A small sound classifier, trained from scratch.
Model: arch repvgg, depths [4, 4, 4, 4], widths [96, 144, 208, 320].
Training: soap at rate 0.002, 11400 steps, held-out accuracy 99%.
Data: trained on synthetic speech, music and everyday sounds put through simulated rooms and audio effects, 39062 training examples, 149.4 epochs.
Rows from block 13 of a small sound classifier, named by matrix and row number. Rows with one number belong to one channel. Each number is 500 + 25 x the weight over its row's rms, rounded and kept within 0 to 999. All counts start at 0. Numbers have three digits each.
Before each channel's rows are labels from the 100 clips, of 14848, where the channel reaches its highest value: "top examples" is what is common among them. Only what is clearly more common there than usual is listed. The data: synthetic speech, music and everyday sounds put through simulated rooms and audio effects.
# c3: 3x3 conv (model.blocks.13.c3.weight, 320x320x3x3, each kernel summed), inputs 0-159
# c1: pointwise conv (model.blocks.13.c1.weight, 320x320x1x1), inputs 0-159

top examples: everyday sound
c3.162:487495489482519503528422492486483481450496496491463531526506477495496537478480549458469499529496472501509500496532515527483482515498503519467440507516484491509453486487480451496497463507516485484515512486513492488515489500465487466509525441483506483522493481457496547486520516532487509503461494520525540517514459510471470548504475496489482513498583503482464531495489545512491511514496507455498482506519482537507489464476486502531510472526474483493517438471477504537496466513565476
c1.162:502527521533492465539522505493491525485508487487490519491517504474514518488477529472527468523453450454517511516510526501486475505458507473519473522512491516508514478515486495479505499560497455474503520497518474477505543517502510461515536495503511549523495500507525548487507496498429502488517490503520511532529459472469553510502481516480508544492512487483515509481457499537513511505485521505499450460448543484472487462471538516519536474506484520487480520500506486519482501506524499

top examples: band
c3.82:527535480492507522517481485522536496457502520531460479480492503510492501504517497520500527489460467514517526513482517476507535547463505482508481532475520500509448455504500536480514546519486526472460530482520499487547472519462524470526521499510514431489500434483529477503457513502478529472488518509519526458515465485514484494495501457496492494497509528501525489491460530483479523520513528533487476491475511520512530506500539525504511466512520459505523480498486537521487462456520525
c1.82:491530496511489483477525483473457441508494513527431519476538476504489490486498505480525528517515532499485493515492492509488544506514484492526468454481525521513520519507494486454497523482514492502470508525535477493492509534486517498531507466517527334530512502514506489493491484484485474488501467515510542498542487480436497510518500545479460474505480532476486518536524478483479489498463427502501457444498480555468490496526534533471495512483550484518533509515516487472505505465522490

top examples: everyday sound
c3.112:490488503477496499513515531496488539544497493489535524493519465484506485469510540516476505550460493483527480516491479490507505527486490491481485526530518543496489476534496523526511472547517506467494518485513520521491496516536476477519536506494473474513519502501532507456503476542491562498488499502478508491536490499462493545491508497500462521553467477517468483488482534458499463472505494511522503460520513483485550521475516523495534540477535510543501466511476500523458513465512499
c1.112:507481526515530467533489541500500543463505524457469480518489533527505517488483498482509496492465526486534497527488477488470494517512454467502509480511558481491493481504514509519463482469468481492465471521491507494495491521516485504487512469489498470486516457468502465491491461526502517464489509515541473464550504531509475456482511499503316547509519498518507535489511510496460506504521499474495544501516508471474528475515481504503498480509522449494517503509515462529518492471505505

top examples: band
c3.81:474508473505512522495474484465511522516519485492494508508483516494482474494498479534497523474499521495479448508487511466495451545477505515494463479482481522520488485513519489498495457482439514551469485453507510494462550486555495527465485496513367493493477515478525499475495554540483477496486472537477490493471515503525502494486525508495475477515511524502532503485517461491498478504467479507476488489526486550480488506477537467504520542490513503477493505506491497456522489444485498
c1.81:511515514500490460536500520510519479463492523517470480527501500470494481499481491541468505500486491505466502479503466526497469502496504548506505486494490478496500479512490536462498509512457481503490484458517499481510496462528485517488497496538254475465476525487528486470503514514456485485505481488501507514512496429515507501506521513470506484478526484503492500510519484486514498517506475487493482477519469503468498520486543496508508504521482496467513529500488483484492493488465485

top examples: everyday sound
c3.287:498523501510496519493457531512467486522520481501521523492520511477533526494468497499461497522462487494500502479495489494519525480488464484476519489475484530497495510525544493501501457487482500470481484491496535493489542551498503474479521485486473486488528473458501566455515493539478529457490481501528524487475467501476466521480484477505505528553514490498501461493422501493525496484480506462472448515507478485492531458525537533557512463493495526547511475517454505559487493466501512
c1.287:505488504543454496500485516517542495520545520475459509428492511469515516466504472485466523487478465518513494502472503481523517463482511452531508518508502469468493435463502478461491506491506484487479506526534493513505493495484473524451524470540505486503533474502528502491479502505497506454499476492502503488488530486484491496484476485504549510495495513490495458486470503480487474507504499481480518540516497469507513510500502488554468502474506524517491485503502512490508498481515486

top examples: everyday sound
c3.46:486507492495560482497524501489530499516497457475530516487520495505506558537476542508461533479482464478502493505494490489479514509523493506440512504507534511472487462469508460487491446487505487483500494511517484506569469508483519549491505480506451513484510456517494546485483462522462526520513472527515517511503467553477480502506450523506515537442496482455462508475442518457481499461508534443505517510477504527476540506479494482527480513491520525509521476514495516513500501506534499
c1.46:487510474520497459491520515470530464507512480482523475492516499484484494491504519462502471480477498501510472531484514475484478473517478499286475511508529503507496453529524490531494490522497489513527512530515470546541483506520515542494441503466463490489501489485486542459517458473523518479501506494524514488512505522466510514513494512526542506512499462470509515495469496517491522450513504464470492525486526528486560489529487516500501494500499481516506479535500539522516477488522485

top examples: drums
c3.146:495485473517487470522460479470519532484492496491487495483508528525512513509559540516476464497500502473433535487490538518494491506507490527488514483491496514485520486497520508531501585483531527514509542511471505505474517471554522504507468483530458457493474473523526518487473498509488492493512523519496490488520511492519498473500466517523508470507489498493507504501461501493529535518509502531481487481545541497495529500516484518498497464536447493519507514469476493497482500478500495
c1.146:482531465503468502484535517495521513484504470500495519539508515493502471504539497480516461480459454485489548513510463494502563505486495514482517491517468518496490501477484499496502486527486520477497498515493521518519518475479499505488498510504485493501494480551510501484507493517481506527530520497485522491482480489536473477511421480530486511510488509493533505546485488518526495567496508504509516493494532466521494519463536506454478453531368500495497484501473507468490544481514527

top examples: drums
c3.226:468491490463502530510495495505471485529507556491516489518535534494470518511487514504481484505561476523506517516510489501501487446469542494486565443462486497533504537527512510519520500529497502475545519521505479533485498494507504530487436475501488484507476525552473482498511485481460517468482462504446517477539473477496513509498498451490517463479483492512528527500449518526547522560497521490489480495510509547513503477484488472483507479523484487513497497510543506503491500537477468
c1.226:478546453500468552516492491461471482488482496520471482545519459503496483482485511492508495517485499479475519513531500516530457481494504488447525523507514492489513487509509522509498558498498538467495437522490490533454487470493488546495497514511481474469505468518474496510482501481495519505511473472475507480542540480509528493511489506484530481511482477517492487536526466518496481538497484500476534514480562504530521484455513475480517512548519575485491491510507489447510540479506483

top examples: band
c3.151:515510492521513483533489519488515482490485457496535509501546491446503489526529467504457509510506487534501513510475482477546508521499481548500488511534484512492478454469485510484508490510507517487496484514550520477506475498515487471503506479496494525515471506519468497491456529483496508517508454501498485502538503548541501499499518497469552514483505519512485499476491507484520538451505506496487545504491507547452494512515517491539466494475489501468502449404522531500515518470501542
c1.151:511492505495478525488454524490525504494485478526503484478508513466483484488497477508515497496501512484476501527484499493511515458515529514558487511514483527528502450471507478468484489496502486525517489485507514521511533526495504479503496531477470518516466521497484517496510534503470486512525472460496500523495536531517512482451519499477498480537492507455496499485456496486515546492501491498536519501450524457496500504523499478536497525472504494511524477276474532458536519485513565

top examples: everyday sound
c3.261:498504494517476482494507500522517507474520480454487480449485468482474477491509481522513504489453487477441479473547464533550479471512483507452509510526500522511507512490480516453491510520506501518490476504478508472512478485503495481572492509510463497504518511420511518453497490503508497482463512543520516507504522486476485515522476489503502481516570502470475460480543505480462486480485486488503454489531503495487520481529526505510481464475512501506492471485486495509499525504511516
c1.261:512505523500489499472502488514528484477470462537485478499517492479502479521539498521520520523494512521434476464513478498518468513501498499456507478510504523496488515508506518492466479513479497481507524501477466489520485498523524510492494504505509489507535516410503523444454510538516490540480490532491509493487504491503500531483493543500482469463458504472485514465492497493508492513487474460504462501486507508521483499474530480496457517518491499524511500481470494473561502498508500

top examples: band
c3.291:525505503526514592498535516480555483471572525466515508515464480452496459488517482466480533474513560524501499490484466503522500492547479501485501443489521490448529481503481503506516500483510516532518505474506509483512470492499505491515510493455494519462473485492512491492525505511540497540547535459520515498486477537536489469499516494526457539484472502478478501466483516502491509478511485507461494498516471552470507479517504490563505473486498467545471513518500525491536484463477534
c1.291:501497517499509500495474526486512522526504502483497500480498478509551521507477516495521507456504470535531477512468474470491509509522474516506494556495496480479505475519467518528504531532485489487493496479481477514516523512498538497525469451507484517497504478460496500491480493525547534503509504480505482452507477487532489479495486488525491485503475485493483519495440518527511511513522486502513505500501504496521500515495496545471532472497472482494472509479524534499506473436533514

top examples: everyday sound
c3.13:508497445562536481493472504527481497533422511525531514482518490498511523493485482480489520496504506504501526534520476483490525469508501490478535497495562483445498502520521471504509462486517487492463509459535484482468487510477540540502505482493520475513492459540509453475534458512523508510490500464483482466504490543513501500493527519498472477527462473477530479483470516499510501471486493482491526533507489484486509514475469506544513508481532487512463506475535479510516511507530518
c1.13:520484485474517483517478510517484455544297496472497516509489504514506512494473472514485494505511480483514487499469486510487521484481471491510519458474479531503511530522524506498502479520517497518510530495511479451512502510524508481563486457511507512472477483499475480457534477482507510505501519520470449495475505555477485522475552507508513459477478501473519487503520511517535480503510504483462453512512518521507530504502497515545472512514495463498479490534552507475443505486531475

top examples: drums; distortion
c3.272:513496505484496500495524485473544513513480505466484471491513454502535457513522470468485484494497507512478502474456512507506527505458477551513489498516517467471482458489478468501486450472506510542517539539493494556470528523502543506488509463516504537494508543492482516487468495542532509507468516491468472505527505496490513449505505518507480518512448531518455521525455505494491477522526511507517488486492500518504539503515511458520517530490538478532508499515481514487504529547472463
c1.272:497485468496487481483525509497542430523512548554463487490499492510486500539476480486492490485481520510513495483508488497510525525488493490469497499498490517505495516496515506488500498531521484485501471548485466499505529502493528514475531505482527470471521526498444484536522508512484461497482513506479486497483504436498528522526474467530515488511477523502483522468493484515507474523496480481493518464468442509477529511477474501531533464549522491487519491473522477509460524494486474

top examples: drums
c3.33:485534515471475478489557472532493481476491480519503455491526517495479528513467476518505487468482485457504502485497513509499486508530448496483524528493536498469479499449486526493539484481532535472492498524516489482491502455471471544476464481470511522516463448485480486515558518450494500523484507490515489509502496455500494526504513483509486463439490497520524502456492474509487477479551500507506490512570554502511489516494491501446489522484470486495447459468459493484501517526471493
c1.33:504521508524489463516504506509477494512462519525494490474528484503492487495523459490432475524494524400477463498504485508465526509462508489523479490552510511528489467430530503485492485506469472468495496501465523477491490520514507525488473473514502533498490488520469464488528523488516489484480494513480452512507496501470483521489536483477522489427451519447501529428519511499472486462506481515436491482501543488492487516530531494479434530523495501521483496514485441499520535477509525

top examples: drums; ring modulation
c3.108:458471472482463508478488505511553521490525508493492499499500512476504497521472466495505455458508498456506507468526550466491507516494510531515513469509500486540491436499564490506511483556478522441506496509491463478480511509506493513491490518499532485492498512517452524510476447540502513509530565483530481501472494500490489505395502500517488513475486470509499517506452500478509512539522504506485529483488499521533499486501494485502509510523505507463475532480457496544503507560525525
c1.108:465487512511481486478476516505512528521466492513478524491526464526490455486532513488518494475494527475481516483518494495482475521456513493538494486471532513525476495471516484470482465493500520514508482491492508517514500510471476497492480485503514460484531528504484501495462490486511480509484508488500504469504499531510467498266487499531509485492507466495471494498473502500504507496536499515493522506463482497480477491492482473520487488517533509477465528509496507547504469510471479

top examples: drums
c3.150:518482480513474486517471477529551534507520556478494477482499524496509523522498483510492509488528490495476486492482491524476518525504503522477532514487492469489535497502482501506455499477498533540466502462497490500469492478504490505494480517511517435495489509513479484498516503523499436444495557459540485492510483514529467488463482488457490497545503488507509529507482504514497494502455488496504506508528497493477493499495556498464503502524476494465481402487532471500514488507481518
c1.150:525489539465454505487465489516538533480518486487513514504481500563513532527474486474481502473533535465483496485494496494482485494505511497506494478521501476513492485474550472471500522523529513492514464496483504482478547470528494511492486485519507495497466526519501483508524510469507480489474493509497506487527500551508499505490494495447509473492476497518498512510489536507495475506496458480502467486497488459547499466520499479454481537473491480474488282489501466474489504541490503

top examples: drums; distortion
c3.279:493486493499491483512461511505476500488496507428505546492516508506553488503528569512524489499508439546481485490476495498506500466461508516551515485505504489560503470506487491520504506527486517490561520464539467511526509462550488558473510468518462490446499503488489546500488466543498506480485512486483513478512442514497503496501515505537534548520489485496494470490490516486559497487520506528444514455481499508492486519505489478504470487560469471517544507514480494477493488511487483
c1.279:507471478494502513520509489512534504458490500479477465485484526517524515515464494519499514481561465447530522483483483503502522478475485476474507526512508508495482517516487498480520514504495467488522493474523485510513500486564496550525503487530506497457481483491503506469497469469496502482483497487502515481532453487485548501505509524518499519491482485498503532477494537509509482496508510537478489485471473453506502465509476491503517504525503492511497485483488514480499469538492495

top examples: everyday sound
c3.204:515495458523527506504514454535531518449510531488540446493475465509505483498538500462477484495498504513446440455463493471486507498502459499512489510514516488532509470491474486521482534519490512499483494524535498521539484548456498509479465479479507491517484530537517578459500474499541470487516530536503508497479483499509471540494504511512460471538490481515521483475484525518480518493533508518498489459531505499522547498517473495499475509503475523517480493468464518482509502491522465
c1.204:512500508537523494489482485534487490485514499508457470513512465525535472496533482528480503490536516524488463469480455516482509489485502474500502505466496507510515489529458476454458506514488529495473496493495508498537496472520480512536474476495498479471540526518508520517490524513469506492510467492513508450502460477475457529516472494547477471516488495480527489482518524467497457500528497496485503514508450504507511502549480524529444474514492510511479492512515526490510475475494500